From a checkpoint of a small image embedding model: held-out accuracy 100%, trained on drawings of small networks of dots and links.
Rows from block 12 of a small image embedding model, named by matrix and row number. Rows with one number belong to one neuron. Each number is 500 + 50 x the weight over its row's rms, rounded and kept within 0 to 999. All counts start at 0. Numbers have three digits each.
After each neuron's rows are labels from the 100 images, of 14848, where the neuron reaches its highest value: "responds to" is what is common among them. Only what is clearly more common there than usual is listed. The data: drawings of small networks of dots and links. In brackets: how many of the 100, against the usual share in percent.
# fc1: MLP up (model.blocks.12.mlp.fc1.weight, 768x192), inputs 0-191
# fc2: MLP down (model.blocks.12.mlp.fc2.weight, 192x768, transposed), outputs 0-191

fc1.324:487387638493528449457515495532506549390477498544459495661439484539506504532598535535422447517396595420546424420532613461479530489517505483495496535488487580488475465563475560584498515489468499491508479469613530503491495482473511562355612483439503571620492473602485462450450439435471568484499471417362476445554528470499546483463467514500502471535458462485480465527412527459492487455502471619484506510542485485452466447499429485519476515467481623463469506449480519450486543553492537449477533560441505527440506461431512514424437479472483529560514474519575489444538514557494530480
fc2.324:526444441467574506555494588491570474568453502461472546497496470457492471517492605492515509600520496417477471572483506407542465528457415478511452505522466529613469402483564487458516517438538551465496507457550486522506580495547474487595590358548505543520545486456534548470545580460527562529446497471531575506528376432429539539559452422545528420402464435443500493501458455418572389485504559508482568483553453416512527509522483529489463582521505473516488440434496541595501420512388544594489525496469536555434502486517460457458606404510532486547555517439529546521499412530488437507
responds to: seven dots (100 vs 17.8); laid out on a circle (100 vs 49.7)

fc1.677:444401559476419470482438451490403511460455457531481569494532463468480530467531592617484511517508528482502380407458463477577495498500551602447482543465464576466454432520442528506487580484548493453499488459458475512422511469472498605596479438435490503424481522474631472499471497413481406477464512471475460440434484500495514468541458549554527501491468497456459567449436578462477455459604542489446483627427487548454454477519517547562409517491471483511590491459554398474480479460468468493388463547534518445452388617472548533507609513499453539443397492456479490472503504526473474488
fc2.677:533430579432541509482481520437449549586455500436475449409475513511501445512476474524450446536577461429494483522502441412503481557480500454448596512486533484570437453517510514479512445484446435530514460471588446562447578574452480527476543397545497538481543438511465517489511543434536525483490597542418488425583422521458578552500458414576456530457520490584531453471432613508478527540541568513543569481562468521533614551557493513522455484528423454444421507513543432615440424494386434527503548448530445532453526600491430497550506414582453523447504545456541458578482464542508548455
responds to: nine dots (100 vs 17.7); laid out on a circle (100 vs 49.7)

fc1.495:501587478541522474557493535559613442578514488543532555444526516515541497522587462532495477526575451509551439605497386560504512525421592506520558430560535540532540538525545472529490560456569516577505550536415522463525507509575484419452546490533538596462495455500599499530451553508506410560521556518521574513570427526517437524572539510607573531554483548504472532499500550529547532447594356490584529525434528538525514529414550398517519462569532481528521530488479429575539547469525557458514541351529463506481577461525408517592478542538531505472486577502516532541444466526448466448
fc2.495:450451399496571512460525510490514513550416517533465534491412418480510437463520658536578561570466541437472570492548544556489459419559429501576433546513558484463484478461483503468517513539451554531492407487413566543440473548486461514596549514548504512509588420468451510520481524448562576496506552472618590559466486499430460450558422469479560543475429496496449541567433379582552515474506569520477435538539496522423455554481526573480430508536533540576486532565557620515490507463525539535446437429474544485530434450536468505397559455499549540500460499513593525508519537545537491438
responds to: seven dots (100 vs 17.8); laid out on a circle (100 vs 49.7)

fc1.148:483532388533452420523550538574577476415531516571500561415530530518513530574587455645505473428422548483566429500478593466431586542456429429478561465554554484551578516535543472539476560608550533593507530557439482515551568521532447525431444540532554563549498457486592495513487480397472541543557508574491544568549438552522483543489567492601499513520515500466517547547532430540539567480534403470546544461524472576514494516441511484534521480508535522525557527515475387492568526506533464537528546373457528515533474523431538542583442526500542530450580555424497534545509512473534435534
fc2.148:516497451582507538458513500472512474428520478494527466519497368519410494438489623501510517516495528471505505491620519622468477479437488495624373545530508525464467533436441447473462460482449513552528452571485464504506545466544412460506621561546578526492552457545473468487512458556470529473482497415536643489516489436487506542538541526587515494554481464511582563480491485453574488530583529582428475535564480498504452435559533587519498566559516492602493514523561640444562527507548559505495481478481467478469411488430512545480570385456538479476481513542488574554574525511495423404
responds to: seven dots (100 vs 17.8); laid out on a circle (100 vs 49.7)

fc1.150:483607424478479517463482467473399462618439478415435505446543470455447498486426384514640486484529423472475665562384486431480540459497507498484469474518460506481521492496459444535534515503469475572472459604497484450475450465465513491581472510472474425489461507498481454465514498462498470458446540532575493463560569479486492454402408477450451462465441528536529525490482497484466452477474419441516467462443506488472532460501518440420443526508470424458558473488496498362475494480448444499489437566467406593532516505645475462639589415454467478508478474531433468465472506459535553516
fc2.150:427484478518528465518467549551518544527513415444449549468460530473536475639509523475451555527455453402361393463568562528504493513471448425398531563495491468507586492491515461486508545452541602444529491538559461536496514503486480501547468471561495550498497510471570506500504498493522590514472489611533559520500488471422435511522490481482613448486413386498382595500437500547524458391482504517539533511554421549521539486491501506476518539532529506422539462414407546489532533495470567530433446469569515450498453470531471491412541437594504568554419543602514520516564377507577424485
responds to: five dots (100 vs 17.8); laid out on a circle (100 vs 49.7)

fc1.353:479546466460449559483446488542495510456482459496463477496497495467522498409587475538544495474533580467514491615410508581466419486475536447458516388478468535479460500499496510449458515429429478560475514507611488546467555438346490509472425397579466538435470540632526474485512471425530452472425506451390474370527453456524405469476483475434541495481465494505523582430467458487481463440543548583450485569594453455491463449492489552453464447462487583473597488491516524542465422466492463401530489474601447565545523509580468502463474488470470405578589487430521476464508556488499473450
fc2.353:483454488442497518488503502401462430477495604362456541361522595542479476564389429438544433517577507490521612518415527524530501547534488505415635555459530466511445510579583498586443492512526512494491473538507491593509512507465521475459542471498504505470552515521548513441540524523470463475571548568433427454531428602491506442496503471597460518500534429528555591554514526537498531598491489468553547542544452501403548504547461531475474554539385459438428543459534363469448499501442517530466556460546483577483558486486501502484556492510469490515473586506611436549489486514470456503
responds to: nine dots (100 vs 17.7); laid out on a circle (100 vs 49.7)

fc1.669:490437556490445500466482479427495576511496431427465498588436447517426494521384560440427517553530484507450576433454620348541471509533405448533518489457446488470500479484488517514486455543471484376493449422608502436486443482530482505588580408413483439483489570570440467442542471439459508493426449502596510433485539465522465488461408490435599442503474565540491475471451473486490480515437515555436503550500531499508472445539471505504501545473475471474514485471500514449455543510498516510507506616603510507462469666557535455480487451490502468495426457544510448483603489427436465414
fc2.669:533465532537522511469504526459520538562506418445480521449507427451440452538532640513404480534479489437451497485590496461509468464430479467521440554588506487551442482428485471492522488462474538469509516484610481563449537543486386454532514422506522567577572444478527516494463518494526578474391576496536597555536440415473513621474476465559447441474475389515445562484458453533581441421529509526502507464447443475570554508508511589579500488586505515528480464468529587557459454507439490571495479492471539506423552555551469501567486363498483508488551516517596550532608394537498496406
responds to: seven dots (100 vs 17.8); laid out on a circle (100 vs 49.7)

fc1.312:505425598515545526522508500536583474414529508617520505513532513538474476562564503551421514452438438515550395524532533487548456532468599500481498520482541538525547517438520501456538495416519516485526418398487537449495484503498522531474522613501517540585521636429491530494517505539511614505506398469332534571523456469479511515535575516574468477512529456483518433523517420526517496528569558589518495511490560505488487547495464514535500474428513641445376542518544541481495461447528494391492541441542561436471409559478424460454406584414505418434517520505504493515577488565501505511
fc2.312:469465394528535483534448574476524522559501405538494542488513537489477456630604520476460506547541514337415366480527545488542478534454452456381507505523463482565600459464546469409430578447502618481527442484434447497480505514586529522502495413533478551583430484485512509457534529515491584509452528605480582486496511447442501550488499485463460512466382423518439524455517478481482410480507515545515551509414461484558452492422468461493498507462533521414548427466377522535528463495430560570466472521483497489446496458559554503519454475446483568564465502442509526496535400564534452510
responds to: five dots (100 vs 17.8); laid out on a circle (100 vs 49.7)

fc1.555:524434528505600471469497496487518462553474482459451369618403458499474560443486643355530555582557454455499564453505421583578416505491517538578502419456468514481491478465481471432528466466460483440490465517572493526480533499426455541570550512424467492437469601540416480475534499512491455480496494412468506480463537512500473492528436445432532508490475577536483438405496509507481494538491428574482498574437519482474487470558450550512509593493466575508398462524531576467490499474481491505509450577575507493421531463545416451504455559504500436556429483589569463489513397513430618478
fc2.555:518457474514542487476517548479523453590489433525485481514469428469469430486550628496439495529455473351424460566612508431495489485429468456537415523505492466575464455382492501498543515455487494486539397481523502539476596530549385507542523389483493517604529441471527549479490533475521540493455545469549622504497443351447522605458451437538457541472472387507392526523437495508549456463540528440500507487485481496554579525513490564533486495533482480520489459454545578575499435497408550558427507503486494543451549511566462497492457368556505484442531485444519565505526444526471496418
responds to: seven dots (100 vs 17.8); laid out on a circle (100 vs 49.7)

fc1.758:552464606506510515531546505493466476504500538583506456536536506562525523606613444381535442559564440516475555433474500486553386511391477550497507433497528470531464485494551496491581363466509502473496513443439556516492451495592511528535460581548520425547515526398418540510504515468538490513531493492556522558414555513509532511579550469478475508460478506577570563534506529534531506565368421418458525587420481549520511493436534551593503423537530458512520493525477598478508596490512508607582466486569507524526514535448531505498540376517515581559399515516475527525585480555547539533
fc2.758:465467493549538483410558486478447474539505396539487494356531518525440403516575487510471452501535489452392541540623534495509497490381482451386633542537535418507419473436534513510526545449441453499493518457426459588477560496573455532458519454521483512582517468433542439455472490503523515465484513550410467491489494503472538542486508482447567508527546506606436428479491557466503483458448520488563508531520417578472535534491514548587470492553354510444442464439604433536469501449461568474457473552487453469427489487546505471487557411490455513490517559451538430630529417531491481480
responds to: nine dots (100 vs 17.7); laid out on a circle (100 vs 49.7)

fc1.471:467439513489449476457482471450421420666477491604478469469482474489496504593571419597529415464461461524547515433525584476466489481525465511446440409475464398493517532534491505596499448574516508428495475600392520404497515506563484460402587482607473458445499532526413438494458487523466530476584472582555479604446599476497434472461541464454534480503486486476489499508487383499478482538398467571489470463610457494490463464550511505524497625485469449529515476457472586460477490485497484488491477388473472553482448430531487496500449453516468531577535478573440466507555457520548536514
fc2.471:474546608566488553474519486530510492494524616570457474453473548505461536445488349547502534460565515580499599564511506558493475502439511470499576477559493514481502491530558472510463404502512495508504487571338553371523583466631547479481415519501490509487474497550491552530506501528514462537532483469460424488493460637510503479511510544535503488501560599489543465509436591464473500493422478485521505441541487475459391446473481469453494535481459419428446473520481318480521519525538534510457498574505399406426546582507483512512536545465511534546481485447436388524451562447469496488
responds to: laid out on a circle (100 vs 49.7); six dots (99 vs 23.8)

fc1.593:479456473499493483493543504521548463426511505446486493474550495491502514556562458562529534564547569475518448394493621408472546504494458391561499528503496419502499471474509491539448507617508484525477493500545503489482482485495571539465452562502506489664441447553607491503511506466462523524433558542395507454519473466538592512403585510422456460458469511518486583484487482517523501485470486591473508429607505530481480512475543488437485419402500598496493485505493405437483551489517485607464502513391555471502415523327588524517418564479511580504615499432520492490502463503588575495
fc2.593:578521534502470459474591396474495462480510549375580460538514420526471518440397559431458499445538441587584487488462415472507494433477574523569386421516513481450428564465482551590557471525483449573523575460564494505504513510519455447464579546453549435462525483564448460519488471529484424532553487417510573511545469427584550531482524535544478396571516504498564559467594584464530581474561519556469434476519587514536462517534496558562493497512540536579448529546505598483507481465567450403554500492503496520489490522404485460478475495528554435378537469475465554487480567448471570459
responds to: seven dots (100 vs 17.8); laid out on a circle (100 vs 49.7)

fc1.30:486593413491588519496476475486478483544469480443510492433508480441515469407497590562412483417418484492556449592448529585406520473512596483492481444477462524456518480474469545530407566488424481570486470487600477503496529473431453463521506471449465580441470448581547470456476471420490504476526458428449479497604495537490474470491428473453453495477474518504488477471467434474458459482597547625570470362596449458407492462579513468496475619499475592528532471465514404541467444521474488387482495563499409503469457497513495460524437543486474414532578451459525466462444460507392480476
fc2.30:488514421554489495428541484478495508485516430485498564364481512483423378533477479528490477486493511407367516408531564540521534478430500460433614570512515438504458552476498544487491490486430483512444334462487455520436581537441420504522460533504463479589560455489487490451468479538484544502446557539439461514475520544509475474440511522562501483532486380568429643445449482504525462548586530498539475497507405541479518559494500526565514489590414495474483472480575478443433514508484510455427448440489486508429459459483527485451529421464502522516499558572499435630578384509550432519
responds to: nine dots (100 vs 17.7); laid out on a circle (100 vs 49.7)

fc1.733:547542544553580495553513543570600471504543544585573482396526567531582565555582499475483472507486573586501414488555422537541522501534520524587573470537536582553582529546498426547514505444611513518553569539388520524492512531499538509511481543539540592497480498478543526523478517491660513511475539499438536558532476478497465520521575506534495550500550516558505566473519421554537532542579340527491506499511525524573532524537528481495582454550542572573490574527535411478573510505550580482621502402496491615539561513526485549574417518523528472491544564458457536525472526475530505477
fc2.733:421411448500569549455491568486470486569423478493494592486422435536514403504537615504508597591437506450464590437557588506484500490539420491492477574478565513540556450481504471469501564479494578518502341476526483450482496522489472542523509484548490523528522419497512537528469542425542611497479504488596581549494494491417489479584407436499523459455388448492439533507522338536501478448520518536495523533483439541477502544507517528456451484505547555553535471506561623495478568503467549557463476406499574504500473480531488529476539451455538554518454524571668535501552474503545477478
responds to: seven dots (100 vs 17.8); laid out on a circle (99 vs 49.7)

fc1.168:480589580495547517513526523517505418444531517469512602510617522509455460577551476515436495515515454519485534522401582408479452554524507582547557542479522492541512516468521360551395376462536516534515500560606483545495513522590453444420590573487531410456507523463574460530448515538473538531541424569558501524469507467526453520453441465454595449468491473508516542555481431534531520470549487449468550557565478536531474493422530464492541406459525519521572529523514529423540513494516493511470493464566494556466511461572565537525416421475496556339575492413510530522539560537559384505
fc2.168:453492575511463552538503493405393503523481484534554495573542448591529565454458431509436492467536446530497522473496493516527489521556557545524479474420576501492468528602384510594580522555407366596452499487541545457530525481449449532415500519464553445391500481571484457519515507505509457486473525408437448422578524444561502507537509501545446399533512525565512566553488518652440532548504519587526506470405581531492508507514507464495485497529456551576586506492640551469458506499483507442511549456488442531517529556467455440435472521438481578444478589466556535514495561503436531577
responds to: eight dots (100 vs 22.9); laid out on a circle (100 vs 49.7)

fc1.272:513608505498513495511523516386481467546532503580466632486600527548458462531413508455465546458531484552494589517506470536584476497526419488603538440530526542549509520475527436493488416468483522553501526535634536444533514526498503403539591514397535490347526553469444480519524501480505563523524537535590483421466447453476447529419432493553542481468567512510551441578488432519493522477477542514379524453506506532496530513485552546513520473475515560486475520544461610420535418514529492499556482421546516579530556558574545503592489555515492414369441524485426528532456522472495396497
fc2.272:430470522445524503497538539501552519459501436507491547583515505477599433505556519466464542501457474311381548510575545556507481493482455475466441560514493479516527478488491439479558592515512473405418442517512526520524521495535464483583502484517489617445519445524575554395542484507505595500534499489470453533590535447440419488515497507525536468470491437509387580499455470609524428413572516545529515454588476467495550441476468435563491550472433539515617406429537557457516540547473588514410487449587462504455570557551526474441479510512505525540441492578455546531565435430540508526
responds to: eight dots (100 vs 22.9); laid out on a circle (100 vs 49.7); ladder (30 vs 10.9)

fc1.713:462579539514500523509475533472488490462532528647430545524452508537462403556561429593538512407475395499469430585492576409529480497432540468497499536510521516512527528545516495493522548410586522523530467489388514469520468512521508468442547603475532511640540531414519517523508519551473561547492455504430519516490372503496503519392618540503516471513541495496481521523513399520505510502463571541458501462502525477509560513484433510403518461434521528509428516512540527426491447494508475383519504460547546516493387553436385524459469453441526374437542520586489507509563440533562609529
fc2.713:447487507531506446501491535532531527520531403555479553484536540478497512651576508465469548533471526376376354451555507539527460483425492456402492464581440477518589494453563482432449511414535586494575488494479487498485570453579557520486476476550529507556434495495538465487513497536486540570489461613497602501476489472479492531518512488482605498492416505476399563464505589436465440444503495496490486528515491500592535495504475503480536554480604464392492387519299477514518500471507524517476478490495459484460463462521554496582518459511525528551467463453543497495518419518509397411
responds to: five dots (100 vs 17.8); laid out on a circle (100 vs 49.7)

fc1.456:529524555496447441505509500497512485412506504434496517426457499522470448550544487468424555528414477516519535552495597408420458504468544531528512565489490386531448502491494488578422400429448492470528465556569512539494489493551538481506472500571502403462512527485583477492512516604513509492580384556506486610455531482513491501439500490419603418503520502509530638524496387497498486493533522438588501499595502497494498483454475490483523377427514453505474503510600459392496468554502508441489485433503477532478509423584402519472388474446498518445542478391539508508566415593612521528
fc2.456:507545522480423530504521432446436512466498522503551445588555482549477536417464435528423465435540433642545523445460420484498557491590607577541478446430545486451461542533418529583505557548439383580426555480525527494514472500392493503432487545403541460440473525476478504525484476509469397479510488445454423470447536459606526456496504545452394506538526545558553512434528536530460572529448472545500461444397588543462516536515488458524506466451462550546539529533608527470448502502550418413540549522470463475544476489457485495520422571473482507476511556452503517504454590446500577609
responds to: eight dots (100 vs 22.9); laid out on a circle (100 vs 49.7)

fc1.220:543482534478473520518487530523422477380496497452506504515523495520513465403494586509453596493501598529495468454553433487439485489461477418537498659524512555517531512550505483446416587496431507441489528562416515492491547502442474539614484417477504521503514571449591519507520538435524461531397544483517507411483451555566474503488480557593616506521507558498485605452506544489500490539553447492395508581423500498484518543580502591401500414535501464517531503491618414457488555491507509587458481557489514503482509560535546547633596585497512505401406526448541526513542513501501522472
fc2.220:400435490449535545527445545518468576531478457474407553332517508525562428530447469479537533579568463444475527503532503550499495545540454467464648609446546486493504467507505381528488433523466534437555525579553501479548488545446500479490499488573493598431598510466577514498560501476566609496501479535494530474491505578430470493547494482503498498436492423538424532526439475516500495493495473480538537508514414479446512464464498562480491549586452438474405483409538424494529546549477536566466475396544510527535508473524506516476521394547494567543395524584578442603560474537581463436
responds to: nine dots (100 vs 17.7); laid out on a circle (100 vs 49.7)

fc1.394:578560519537600519501499522513410513536511531438500456491416511528498476438481661395446524526489494536551611602514394581591445504547562570511538436484518484530538534537532590454564389480438498437528532537568528569496459534463506448392528463435537586391530596468473547509474570484543465526522505447542540477536535517577552532587449474527614500567526505512536470443547550538516527542552414498570521530418507516542506521567482505530578544582494490519462507525500585514544454490521548486532514571544551481482512485581401530476565547523529452556391527529491509537499466483457486536
fc2.394:526505539489529467538522567462567478557485450536490485498519411440529457508497703512531496536506472452539494499542502428471525551508473495556422504459435557582493430345498482506578496496544564454534480492400497525477539572515472549560497390486523552517544432531535491474491525460501504513485525446589660482491489411457514564400473464460462496447530505450558470540483475533597429461480464468429573501444472428511422492517551567533499498487505490596442475479537621553542443562435554583512562566466587560467530506556491488468395429507531476467529477426509583454493457522521534450
responds to: seven dots (100 vs 17.8); laid out on a circle (100 vs 49.7)

fc1.13:456511459459464468459456483464473603562429447485496434454574464428521535527530490506541498523595407452463459568527508473488439469503454514538478436474458462465474433482462332500627443478517498549441456596505531391486451468455538521533518482507450367523557465441450489471451483543539472480497425530482480595429529475415426452448511520418464402495460475478482540497483429395457466518413560546580461532487503515451481469468489406443469525466440486509467472532439502434459466467428502441489458547502413505578448521489482469550540371417446452499479430514400457435431498543451478505
fc2.13:501452518535543501456483562558494597578481490482460549491459477497462476599528547514394527600466544432432467442585540477521427588442417516417497513526491534616586411470526531455472541404525613471441533478609474474500579495510542552444495392484519552503437441515563525449495591469498549451460541552498526486509452502420506495489476419479526510446469448490432536429458466400471437445540489485481612507573455498479596547504482480486489540481530513494496365438444514528521474508392539561444539480463583446350452529510485502556463481477462482508498520486477515463546457468499413519
responds to: five dots (100 vs 17.8); laid out on a circle (100 vs 49.7)

fc1.87:461437417499439489540466498483584483454499474398545452493470495505499543453415550419570557614440535462472460455575536493581501490527474459430475629497496457496484414540470497472559463561516493437500558461568478486467512485537480442504510484545493507456413442626448475489495467471456415485580545431557478416507556625566462479581506492541499521483527632437470536407502519486455464479553434428514494425614492404556498532596542517517474483490497480540509503470492402646506479503477493600493506436473438408518534421496538479502476607531489510594537499533494517505461504499528463460
fc2.87:524436471440551466551436520440453496528467412473586467553465526551504545589561448540575444531535577506462333515486465442514515557520477497379505495518525494589529436418484499490495606458514477541487516485534485539497585536494503577421541388513508519508412521415443493506515578472518515535560557606387525443465438407471544569462460435584538464451470475564512472567530644447410480492563502474508565533459527463534506514529505410507445500475514515440587515475390519532438453472414458513551561503474414485456507509511463496545502516556486463420531485545552542477474447507470541537
responds to: five dots (100 vs 17.8); laid out on a circle (100 vs 49.7)

fc1.675:471457565511478490505474486590455526602514492632527562482574511505477534590469416460498479547490535531510570501460601611507537504467531606562491507511530484508418495531498454472380543461552507500510489442510493567502487511462515562512556448378515473389510426439481483497520498538498535500449403500492479557463462512467531497454532580491499477503437463516535558514499440525512516487553531396355501481460491500551469516417490470466514365442515490496497512511469512457509577545526499467519476504474595455510620506568473520546384598488498425460432496524510519509595583597613379525
fc2.675:522472549448484499426519459476506464510457517484604489595494532495536528480532440430486481490513499525475503472461487485506466451559561568469499441502531483470489498578458532568524657507525409565396441437519498552520464501449518531501481515425490420504418532502462533524437509473492436478521543496435420509516551432560556470480463488549405505486479517533512504489584549589469552488466533502516462487411567521467570517512460361569462469372433546523612520543557528511420528480531471440579498500491397502537506530514449477555424596423467488442531540476563569524410569445442562676
responds to: eight dots (100 vs 22.9); laid out on a circle (100 vs 49.7)

fc1.462:493573543497570479519574501464559432548488529516539500557435483530463484399589541557480520496586447561532573533545445478456549459521510527521484472484506594466548525577456554430447496473386483454470545500513537464509447495652526485384453543502465569524497535501495491508470540584516475473520430640477518549525503537559556460412574492389539525519550529526547440552538549486526489590399526511569456505431497513522545472510565514481494530496489557548379496559527519425505561516507470407518514621461572447552432455560381491432601456531455491578462504524461528497525470573478541534
fc2.462:488502503555527491527445589464543539556488437580443498481498501460449518593516558490463500546505480436439467449617520507513402595442446493438517518508454546624562443465526486489494541412565573434524480523414476591526604524533531463524494403505521557565466458489547534392557541497522575501433527558536538467483434494426513505465489441521473489437467457470509562463476474509549418512550502515488620464516431429493482474515483477490493568486480501488509448412465516533547447573394513580470572551484502499436400473601473491496524473546499523585508536419384555527549363541500409535
responds to: laid out on a circle (100 vs 49.7); five dots (92 vs 17.8)

fc1.478:497450421528505535526529533505576465438518496446481551538555529504525518589555446546539569559482593384527379398525575445501504542490478467619544538528555478537500482511505487525475554597575495532519485536604505558521544525571496564499495574526534551615448372543554471539500528435499503549427537549427531547440482497542511530440557546403437458521484512500492545498500478509530552444534390559440561426532508516491449536506491508443501431458534516468449560550459385433535535492551491615463498477488521550570543480437497524546429591538544566443566519421501524520542459516600580486
fc2.478:525504530540493481487581450485484423516515590361543500503493390530478455457432634464431554488428463493528472503468437461479538410506545505559408466516515473442449537443478536530554522499461513535541480453574463469512543462524452476470550536463520460450542484565501460554498478517474460500587528419532635528502473392530517521484482502543493362551446427494493551419538457449536553446555536568460418497460575521496517521536557598554512488546579564588478486583532667477506505461556477460516469500526570502450495520435498484470444439527550483370522499492516585451531556532485488406
responds to: seven dots (100 vs 17.8); laid out on a circle (100 vs 49.7)

fc1.129:478451518457476527458480456477534580614457453561489431448446458442512489502513524542580481474491540463494464497567415591560503445476473485446456441462457496444492474499455530451610631539543469444447494431387488462437455448412522554505461437456453546559470456551413468474522482442473461448459526417446464470518440499489511448584562505566406501522492491469479460412476562462446443482494502516471444510410502482493465502561474508539479598507440404494442448434436451565462524449463458487422469606479562428523523557428481470427585519514453544601420442597461463459448514532420553497
fc2.129:484522489496459557496458431514438464430508530549550498550551488534547547444433431540586498452533519658576520508459514555484536478587555574541518471435533509397474555558402514521523547577451423534453572519453548486503358499443506500449475619510452438450490560436462432581494461507493413485542432476475439475486564486564485458566540567438512588542521584553576420542561508523436577553393483428499442471497578542496459526466534456525504470475479540572533564552573512466469537498593473447528498476505465484622513499466512496515487552475482468519477564512502498537472587476498558601
responds to: eight dots (100 vs 22.9); laid out on a circle (100 vs 49.7)

fc1.451:481477541470484559467496467506458461502469454461469437468521487486446495469487397441537454550512515470503605553385524534499407486416550527447495337494463455477500474465492601489511425381419496631458484493580489590479497481513477496550418435568461507443528514561469503478496494424578537465568498469507458489503631490627480474525417481403451509464459515474507534486433433465476464449415474510497477532589447485441429459462428497572492400471473525463592471499478537563441519513484495458550480417534416552500481518566440498488492438451463425614531480504570477458547518530573501509
fc2.451:483481513493509508508532494495448420449504461397489556388500503536501455524449390486486436494525507542507563512441489552496493537542455440455639595426556440520452497541489447595481496517482467481461485522504419512621436434526462448480525490524480556449533566527573512485522478529504494530580467503428417490507483542501456490526505500494525424523510532607588558574517518516488539579387473552563549497441402533431543506463499531508494514520345469465479500437624409454446585523474507520476486530510455524486580489507566492366529452528511572481468601493572412607512417513548488511
responds to: nine dots (100 vs 17.7); laid out on a circle (100 vs 49.7)

fc1.119:502541531566573511559548554567514463583548548593549473496546541544548498619462544526401508552508590537510576530507582490495488540582547578578559423556559538556577574517553489485472557511544550459560562411416541506552518543450523558506444495476567557436516570463527540567527545511515510544368497592507558461473487561514538537508540518552422534545541542513545451492530520577551567501511514457399543517470528535577511569446441539475565437538552456481530556557471503471554462506552553485545519567529582522567580486574507532545422529493545535568488551403501554553544553541596492514
fc2.119:525525438481470473460523484516547414482486545571559518603507557475532503497528466491541483466489512536504466445458524509497534437513550526472472430498461480451446518607464490502529615459538436529416407452480543494499501468515497553529537522514513431508412465443405452549450506498483448489503491542407377506506485429555533460562489515556453450499516539549456569598589564694520499465537561561549435566551545478524446517574523382569503470442428584490624516565524527520495472502551495475581478498452406523539443424503475498517532564450469494481535520518488558490391574491395513598
responds to: eight dots (100 vs 22.9); laid out on a circle (100 vs 49.7)

fc1.316:470469415473451501473497446503466566562452439435498451519565450432472529468442519430487491600511578537506581495483469545502529473531426512544473439471462526481478496562452440462529444559466472531448504596483464510483488445452480484544515404469484409392461465530472490490503488508542414451531569585611461521532556470467454465523369429527496490434431597523460547415470585468456458492479461441510469507510513471487476443463591462511433509514460424556624449444437462543464477515446493592487469540391414538513550400524574507550573447511472603593462468452496466461425522440451425534
fc2.316:430468449490540432514455523512451501541486453432485514498474547525543526631498444561505527546518504384478371484552474451523567550557468477372527509391511475529607464449527465591499557484569607476511447553503493499503460506456531556446522463485445505434446502400515496585486532440510536542500484578519631492437520419453436531497477451452598491447420438495469436538459517544429511578467428539525548484518538532574504475532509485478493495492606528405549555426351565510553507459480590500414492449469514499501430435471465495542481467525507523526470510561436507474543460540591458493
responds to: five dots (100 vs 17.8); laid out on a circle (100 vs 49.7)

fc1.480:479488527497543570537524527531511422401481544587547475470496516456490504557546486475549527572408530484468488469546432582513463472511504547514477523498515517482537495469459411490485522351509509467517550666420521549475514473438491544528417611475505460465481545484530557490560500501579428467515445529468493516508514539434589481496570481538496535478551622499563609502512482528504473622516409465439465457449454476510485501538477471518528438576501580587516516512582412385512540496450526431505479509570521642506598483535505489645485545509480513418492524472423511464541505517506623491
fc2.480:418469532500548551496447553592503535540490479460467605492462465516496428510526563491528617549414516406446552511610589527505492532502424479487511615481506521504537468477493461445482517488504591472464443524566443429502493481541482523551456461602554518498533459555532537505506493489524615475456470464562565528561504481425437468606464484442605484473396400485383501497481361536530412413543456509502546497549422496484490467498523516437533549532525508511519461475538584470522565507482562569412448457550549498531452520509521510409553441493508547565445526583582516537577426522547440465
responds to: laid out on a circle (100 vs 49.7); seven dots (59 vs 17.8)

fc1.160:445512488472371545412478471503419464530466456471440533454478497446473564539477379491576460530409461453481565536480528538523405481515586504403504520454485472429420449466468444535481515345462490537452466520533500464494539481490425517604497469528431460467415535535446465479586472452466518461518484412506456546479586467580444472436449538450435440516406417539512420517435467437478457479506529445473473580526472409434431471479462447503444580478462460490540476466505520398466496448472437447416481417558445460439502532525431477599469501455448446464534452513502433449536555458529458470
fc2.160:503451520507564510506522571528548548569464456438461573475451489464455462507604573456467501557444520429443560518537608445512488524371428447485504547545501513608551451497538512478512494435520569469520438485594365582461598484575491466545484408495439557574515516460513579419496557459509606497452537446526538567496475503430537497491447415540512491434454406471429558433441389450512435441561546494496573477504415533516575519459487492478484488505505472520499414387518528564460524516397543549462449530524556516429527522551525490526493454519520568500530499546540487540558427448485424498
responds to: laid out on a circle (100 vs 49.7); six dots (51 vs 23.8); nine dots (48 vs 17.7)

fc1.99:474533428503526442503493470493482350638479508451456509381464469467503481588467478476391511442439468495540491557521567492479573469538523510451472581508455447488469524499492532533502449506488466592507510564543540467480517472584510510460605529483467518439425484495384501478433499556486611473594395565521490530596576478477564476579455451527386483492519501468536414513506424474495469504457450567584464390529522505444504459485493491560506582493467474489453500472459607564481485522493528461500496497385531528463451391434459475488385533519474520473588473614450475490506434480516548511
fc2.99:463511479574475508474518420486425425439494446530490544393476534549391458502558376550473453458511523441473554481546538542505505511438546441502619507578552423446473537512553525519505393526435451557520480496451519472486601467562488489444524545476543460519560440580471437454494467543498491507507531536412433416500494596553474513408509549565489424545536465569510520508477556505481577518532510572563481524500485501480380569505473528450457482579399399406416456491534379453465490495539501437535500441522434489423522492447485483408503433522470501458498512488485391610500508554453487444
responds to: nine dots (100 vs 17.7); laid out on a circle (100 vs 49.7)